From a checkpoint of a small sound classifier: layers 8, muon at rate 0.029.
Rows from block 3 of a small sound classifier, named by matrix and row number. Rows with one number within an expert belong to one neuron, the router's apart. Each number is 128 + 24 x the weight over its row's rms, rounded and kept within 0 to 255. All counts start at 0.
Before each expert's rows are labels from the 100 clips, of 14976, where the router gives the expert most weight on average: "responds to" is what is common among them. Only what is clearly more common there than usual is listed. The data: melodies that start on their tonic, played by one synthesised instrument.
# router: slot weights (model.blocks.3.mlp.router.weight, 32x192, trained with AdamW), inputs 0-95
# up: expert up (model.blocks.3.mlp.up, 16x96x192), inputs 0-95
# down: expert down (model.blocks.3.mlp.down, 16x192x96, transposed), outputs 0-95

# expert 13
responds to: oboe-like
router.26 [112 116 144 151  75 121 143 162 127 129 116  86 134 135 143 113 135  75  99 121 153 108 147 166 162 131  93 105 132 128 143 166 109 134 105 109 162 153 160 139 120 108 133 151  99  98 100 141 150  99 105 137 123 118 165 102 151 121  83 151 154 166  92 130 154 124 131 130 128  85 151 114 131 100  76 148 114 137 140 124 161 131 133 140 129 117 125 124 124 140 132 132 127 125 140 141]
router.27 [112 112 143 147  82 121 142 169 135 123 120  81 135 137 151 118 146  76 109 134 155 107 145 170 161 132  85 105 127 120 149 172 115 124  98  98 172 158 168 136 120 108 137 148 112 101 102 148 152  93 102 143 122 118 167  97 145 126  83 156 146 158  89 132 163 119 125 118 141  82 147 104 126  98  72 149 122 125 139 110 151 122 144 132 126 114 114 122 142 141 130 132 121 126 143 143]
up.0 [115 186 119 101 125  74 115 141 114 169 134 134 136 115 108 120 154 101 148 139 125 121 142  47 132 122 126 158 129 136 115 123 144 102 133 174 106 140 129 196 125 136 131 106 118  87 126 143 110 129 150 156 152 119 140 117 118 164 127 130 193 138 101 114 130 133  98 170 128 138  87 118 143 131 127 107 135 135 147 128 126 117 119 117  97  92 130  94 121 125 160 163 102 144 142 160]
down.0 [122 143 142 107  96 114  69 149 127 118 104 142 109 109 146 146 148 102 110 163 123 140 125 148 148 133 132 143 100 141 122 138 136 138 154  92 151 146 139  91 105 148 109 116 145 140 127 128 134 157 135 115 108 129  92 120 112  96 162 135 120  85 143  79 126 139 158 127 118 144 120 153 162 153 120 127 129 137 156 115  82 139 135 130 172  93 150 114 130 137 153  75 166 138  91 158]

# expert 1
responds to: piano-like
router.2 [152 165 143 103 104 182  96 136  84 101 142 141 116 105 143 151 106 125 167 141 150 110 108 136 125 149 133 111 142 137 145  92 171 163 139 152 118 101  95 155 103 117 124 146 149 125 132 134 140 153 141  78 174 157 126 125 145  97 122 134  92 151  66 117  86 121 115 145 102 147 109 117 125 122 109 157 122 137 149 137 138 128 132 158 119 148 182 122 128 151 123 170 194 112 139 113]
router.3 [155 179 147  89 106 176  89 127 110 113 135 115 116  99 128 177 111 114 163 115 149 123 105 138 127 155 137 121 152 118 135  98 182 169 134 154 131 120 107 132 104 128 140 142 149 135 126 118 154 150 133  93 173 158  95 111 156 115 135 125  86 171  64 115  82 100 107 134 115 140 107 130 142 159 126 155 124 137 153 129 132 143 117 147 137 155 155 149 114 153 127 169 184 114 150 137]
up.0 [121 141 159 190 146  81 174 123 105 140 139 145 130 140 123 107 148 118 123 117 129 101 121 103 117 137 179 139 116 159 103 114 136  87 129 111 147 125 116 122 123 120 118 126 113 102 139 124 157 155 167 123  98 172  72 166 160  59 117  95 157 132 119 110 140 136 177 132 107 116 133 158 165 157 110 122 141  94 144 135  94  92 178 122 133 108 129 113 117 134 122 132 128 136 121 120]
down.0 [103 131  93 138 127 149 171 152 152 129 130 167 115 134 205  96 110 144  96 138  95  90 105 144 130 122 121 115 138 130 162 100 101 117 127 111 142 138 133 143 143 136 135 143 167 103 136 149  43 135 107 152 129 111 125 124 139 136 114 124 101 133 134 182 163 116 137 139 106  90 163 126 201 171 107 106 156  99 122 122 107 116 144 123 111 132 157 121 128 122 130 147 114 116 113  88]

# expert 8
responds to: organ-like
router.16 [123  95 102 132 144 127 150 144 124 118  87 127 136 139 182 100 102 116 114 112 119  74 162 108 145 151 171 117 116 143 130 145 125  89 123  90 105 114 125 121 121 139 144 124 105 102 103 172 106 163 109 116 138 156 109 128  83 123  94 113 140 109 141 166 166  93 180 167 130 111 119 132 133 140 112 132 115 132 173 128 124 154 151 122 128 134 105 111 116 176 162 151 118 133 147 158]
router.17 [116  89 114 130 151 122 154 148 132 113 101 132 136 151 172 109 109 126 109 120 125  69 173 109 133 154 176 107 125 148 122 144 134  92 119 102 105 113 125 125 122 136 141 119 109 106 114 166  99 156 114 117 142 153 118 126  98 125  97 106 133  98 126 163 162  85 175 158 126 116 129 126 138 140 120 130 122 127 170 131 123 154 156 128 134 129 112 109 113 172 165 149 119 132 142 151]
up.0 [ 95 117 142 135 111  99 178 147 113 122 138 140 150 136 156 133 127 153 133 116 135  95 119 158 105 132 123  97 149 118 141 169 176 129 105 104 163 133 133 142 114  96 138 155 160 142 101 141 131 140  94  86 110 120 139  98  98 124 149 131 115  95 137 115 133 159  94  92 146 138 128 153 112 161 134 124 145 148 120 126 121 134 123 194 126 102 139 134 132 130 143 171 130 130 138 139]
down.0 [111 127 113 127 104  85  89 127 161 106 129 130 147 142 146 166 138 112 154 136 116  91 113  88 134  92 117 120 157 129 144 121 133 118 173 218 114 162 132 106 147 140 140  79 140 127 104 107 163 147 125 137  98 135 135 123 143 112 116 102  91 157 146 149 134 105  99 102 142 142 114 106 165 146 176 112 104 159  91 104 136 143 126 120 146 174 127 151  81 139 153 106 155 111 135 143]

# expert 9
responds to: horn-like
router.18 [134 187 117  93 162 160 101 118 121 114  93 125  96 130 148 146 110 102 158 104 102 142 147  89 109 131 132 159 159 132 151  89 144 120 148 118 128 128 110 128 127 139 137 112 138 101 164 143 137 140 168 121 178 110  82  77  92 103 104  93  83  87 111 106  98 142 111 142 110 136  97 138 151 115 116  81 145 147 141 147 100 143 135 146 100 162 151 137 134 109 142 122 121 119 186 145]
router.19 [126 146 114  94 152 164  87 128 129 116 126 124  80 132 143 113 104 100 154  95 130 140 140 107 123  97 127 149 144 151 164  89 144 124 167 109 118 126 103 131 133 139 103 125 179 117 160 146 164 137 172 129 148  89 116  95  77 139 105  97 106 124 104  93  91 150 109 125 120 147 115 142 135 135 107  80 120 120 133 121 114 142 127 171 107 127 154 127 134 106 114 147 144 121 179 148]
up.0 [103 169 130 122 127 155 142 137 114 108 127 115 157 129 117 110 123 104 152 155 102 140 147 152 111 126 100  90 103 136 125 111 111 107 132 136 117 114 116 179 131 101 127 131 122  68 110 129 153 116 146 165 149 111 111 159 148  70 106 111 130 124 145 136 166 149 161 126 148 117 173 117 129 167 125 153 150  92 125 160 116  82 134 115 139  77 149 120 119 112 102 119  82 157 129  79]
down.0 [102 148  87 135 138 151 139 125 123 139 145 129  79 159 172 118 167 127 111 108 148 150 118 123  98 140 120 120 144 142 105 142 155 126 146 128 108 134 126 113 129 130 147 144 140 173 121 172 132 137 137 142 150 153 120 141 104 129 148 124  97 116 144 104 108 135 108  84  77 131  74 164  87  89 127 132 154  92 150 112 183 131 129 107 106 161 113 147 144 126 153  88 136 129 156 121]

# expert 11
responds to: marimba-like; reverberation
router.22 [109 161  99 105  83 147 135 105 138 101 124 137 143 129 109 131 137 160  92 125 146 126 165 165 129 115 141 139 122 160  97 113 134 141 117 115 124 121 142 139  88  95  67 136 150 136 108 134 130 165 105 161 129 128 159 170 172 117 116 130 111 136 154 117 100 125 146 162  84 180 131 131 121 145 152 149 145 125 151 128 146  67 108 136 112 108 121 115 157 118 125 136 150 120 110 149]
router.23 [118 144 121 106  84 157 122 115 137  98 129 125 155 115 112 135 132 162  92 137 162 131 153 163 115 108 142 142 121 156  96 107 111 155 125 122 116 113 124 132  92  99  66 126 143 124  85 119 131 145 117 154 128 130 162 178 183 103 106 128 121 155 152 123 108 111 148 168  90 166 144 135 124 152 144 142 144 113 146 122 147  77 104 144 103 112 109 121 157 135 114 141 145 121 119 165]
up.6 [136 141 153 137 107 110 106 142 133  99 134 123 128 108 128 102 129 134  83 118 108 132 124 172 103 138 151 202 128 154 152 142 126 127 110 152 146 120 127 161 131 102 165 113 120 105  92 106 167 141 139 107 155 126  94 151 133 164 166 101 156 145  92 138 132 105 138 125  98 133 123 132 125  99 127 129 101  90 158 144 113 105 156  82 135 101 104 146  97 151 116 122 112 132  90 171]
down.6 [146 101 139 108 173  87 139 134 104  98 179 135 138 137 165 145 145 150 137 103 104 127 115 105 122 139 157 139 114 137 139 152 112 130 132 133 119 108 143 147 130 137 146 150 140 173 127  83 134 135 119 105 129 165  91 123 137 130 106 140 117 123 166 107 120 118 113 170 163 137 138 142 146 114 118 113 125 166 164 128 181 124  90 103 129 112 111 133 131 101 154 156 155 132 153  97]

# expert 3
responds to: marimba-like
router.6 [101 137 118 126 100 129 100 140  94 118 137 104 156 160 133 121 150 101 112 142 133 156 165 151 157  97  94 118 160 107 123 177 140 134 123  93 134 120  98 124 109 108  95 146 115  91 138 144 144 111 141 103 142 127 119 132 136 106  98 137 159 139 151 129  82  80 154 146 107 118 139 126 102 114 149 138 158  90 156 123 156  90  96 172 144 126 139 147 151 131 135 123 107 100 120 131]
router.7 [122 116 132 123 116 131 101 135 125 116 134  99 155 145 131 139 143 120 113 160 135 165 158 176 160 106  89 114 160 100 112 177 127 139 106 108 126 138 111 124 132 107 101 141 110  92 134 136 158  97 138 114 147 123 106 128 123 121  81 150 154 152 158 122  91  98 125 156  98 118 129 112 100 116 145 131 169  89 138 122 130  94  98 165 131 125 131 138 168 140 140 135 105 108 124 126]
up.6 [ 79 106 112 126 129  99 148  93 129 134  83 153 115 145 153 136 146 159 140 155 117 124 188 150 133 118 101 118 169 149 110 157 127 131 147 115 123 131 128 165 121 105 113 141  78 157 151 155 134 132 112 112 113 131 122 106 127 104 116 128 153 143 121 132 108 147 121 133 131 143 138 170  92 116 133 100 147 167  94  94 118  77  97 156 154  92 114 116  97 110 132 121 112 139 134 144]
down.6 [164 110 155 140 113 108 120 164 110 118  71  99 129 127  89 132 133 133 134 116 128 116 161 137 118 151 165 115 101 124 122 163 131 144 147 114  88  98 133 158 140 112 181 159 141 120 128  88  88 142 129 155 148 135 107 124  84 106 109 127 112 113 142 129  86 106 149 182  95 151 120 121 168 122 157 163 119 119 164 143 137 130 155 122 155 129 131 154  97 123  88 137 155 120 104 166]

# expert 7
responds to: vibraphone-like
router.14 [112  86 104 165 132  70 137 132 136 142 117 135 134 130 160  97 176 165 118 135 106 139 134 121 147 118 141  79 146 131 137 176  81 129 107 119 142 119 149 113  85 103 118 103 111 120  70  96  94 124 141 162 114 156 162 176 148 120 104 166 173 125 144 198 161  85 138 144 121  97 156 120 132 149 132 111 143  95 154 127 163 150 110 127 129 106 121 161 145 111 143 134 104 141 110 128]
router.15 [123  93 114 156 132  64 137 138 146 141 118 130 140 142 168 100 173 162 126 151  95 137 131 124 136 119 125  76 134 127 139 166  85 113 106 113 142 128 159 106  87 101 128 102 109 122  74 100 101 126 133 165  93 166 150 179 162 116 109 174 169 134 139 181 160  79 124 136 118 107 151 112 121 143 125 106 148  89 153 123 173 162  97 123 133 107 116 158 140 128 135 138 121 152  96 128]
up.0 [141 137 120 110 122 124 110 101 128 106 150 131 130 135 111 152 124  87 134 124 156 131  93 125 131 143 104 153 124 157 176 117 146 103 115 116 101 139 118 114 102 142 112 161  75 130 122 138  78 163 163 125 156 105 172 146  94 150 170 140 119 119 158 180 131 151 149 131 131 117 108 111 128 137 124 110 127 141 160  90 137 184 150 158 144 192 162 148 132 130  97 112 117 109 137  90]
down.0 [120 145 142 114 125 110 108 131 141  69 129 131 109 167 167 143 107 122 135 133  88 114 160 162 144 131 123  93 145 103 110  95 128 131 109 104  86  98  95 161 122 128 108 136  81 136 135 113 154 118 124 131 120 185 169 142  69 128  99 146 140 114 135 183 116 118 130 152 104 118 139 140 115 149 117 110 129 139 115 121 135 125 135 175 157 139 119 116 175 108  85 190 163 128  85 102]

# expert 10
responds to: marimba-like
router.20 [124 133 114  83 128 128  99 127 112 105 131 140 138 156 142 149 145 185 139 124 160 119 169 127 129 100 139 107 185 137 153 114 136 139 138 133 143  84 109 172 120  82 120 102 106 107  83 127 130 171 139 141 178 146 151 137 119 128  89 122 120 141 128 132 132  94 130 146  54 148 156 127 109 146 141 134 131 142 130 125 155 117 131 167 108 116 124 153 140 149 145 152 112 116 110 117]
router.21 [107 141 101  90 139 149 106 110 119 106 116 167 135 155 136 155 120 177 142 128 158 137 171 136 115 124 147 112 197 146 135 116 147 120 146 136 139  75 117 154 111  90 137 106 120 108  99 105 112 168 142 136 169 138 134 123 111 102  85 120 114 139 137 111 124  95 136 152  81 154 148 135 109 147 147 121 155 136 138 130 133 128 123 151 135 128 115 145 127 130 169 162 124 112 118 102]
up.6 [137 153 139  87 110 142 109 163 134 102 171 146 135 120 149 148 142 119 145 107 157 143  93 103 153 134 183 106 142 162 146 130 136 140  99 103 123 142 121 150 123 126 107  91  77 123 111 142 136 121 143 110  56  95 122 157 121  95 141 173 128  99 136 157 125 122 116 101 112  68 115  66  91 119 123 118 117 125  86 179 124 120 117 127 117 116 132  88 120 130 116 128 133 115 151 157]
down.6 [119 109 141 147 113 145 153 140 135 132  90 149 122 156 103  81 149 152 144 109 106 152 178 119 151 130 154 100 143 143 114 161 104 156  95 131 150 110 120 122 115 101 185 119 144 135 122 117 111 113 102 166 109 159 124 108 151 167  66  90 131 127 101 118 150 117 121 127 120 124 151 119 172 119 106 131 144 110 168 123 132 157 110 117 135  95 110 122 119 106 129  97 112 125 124 125]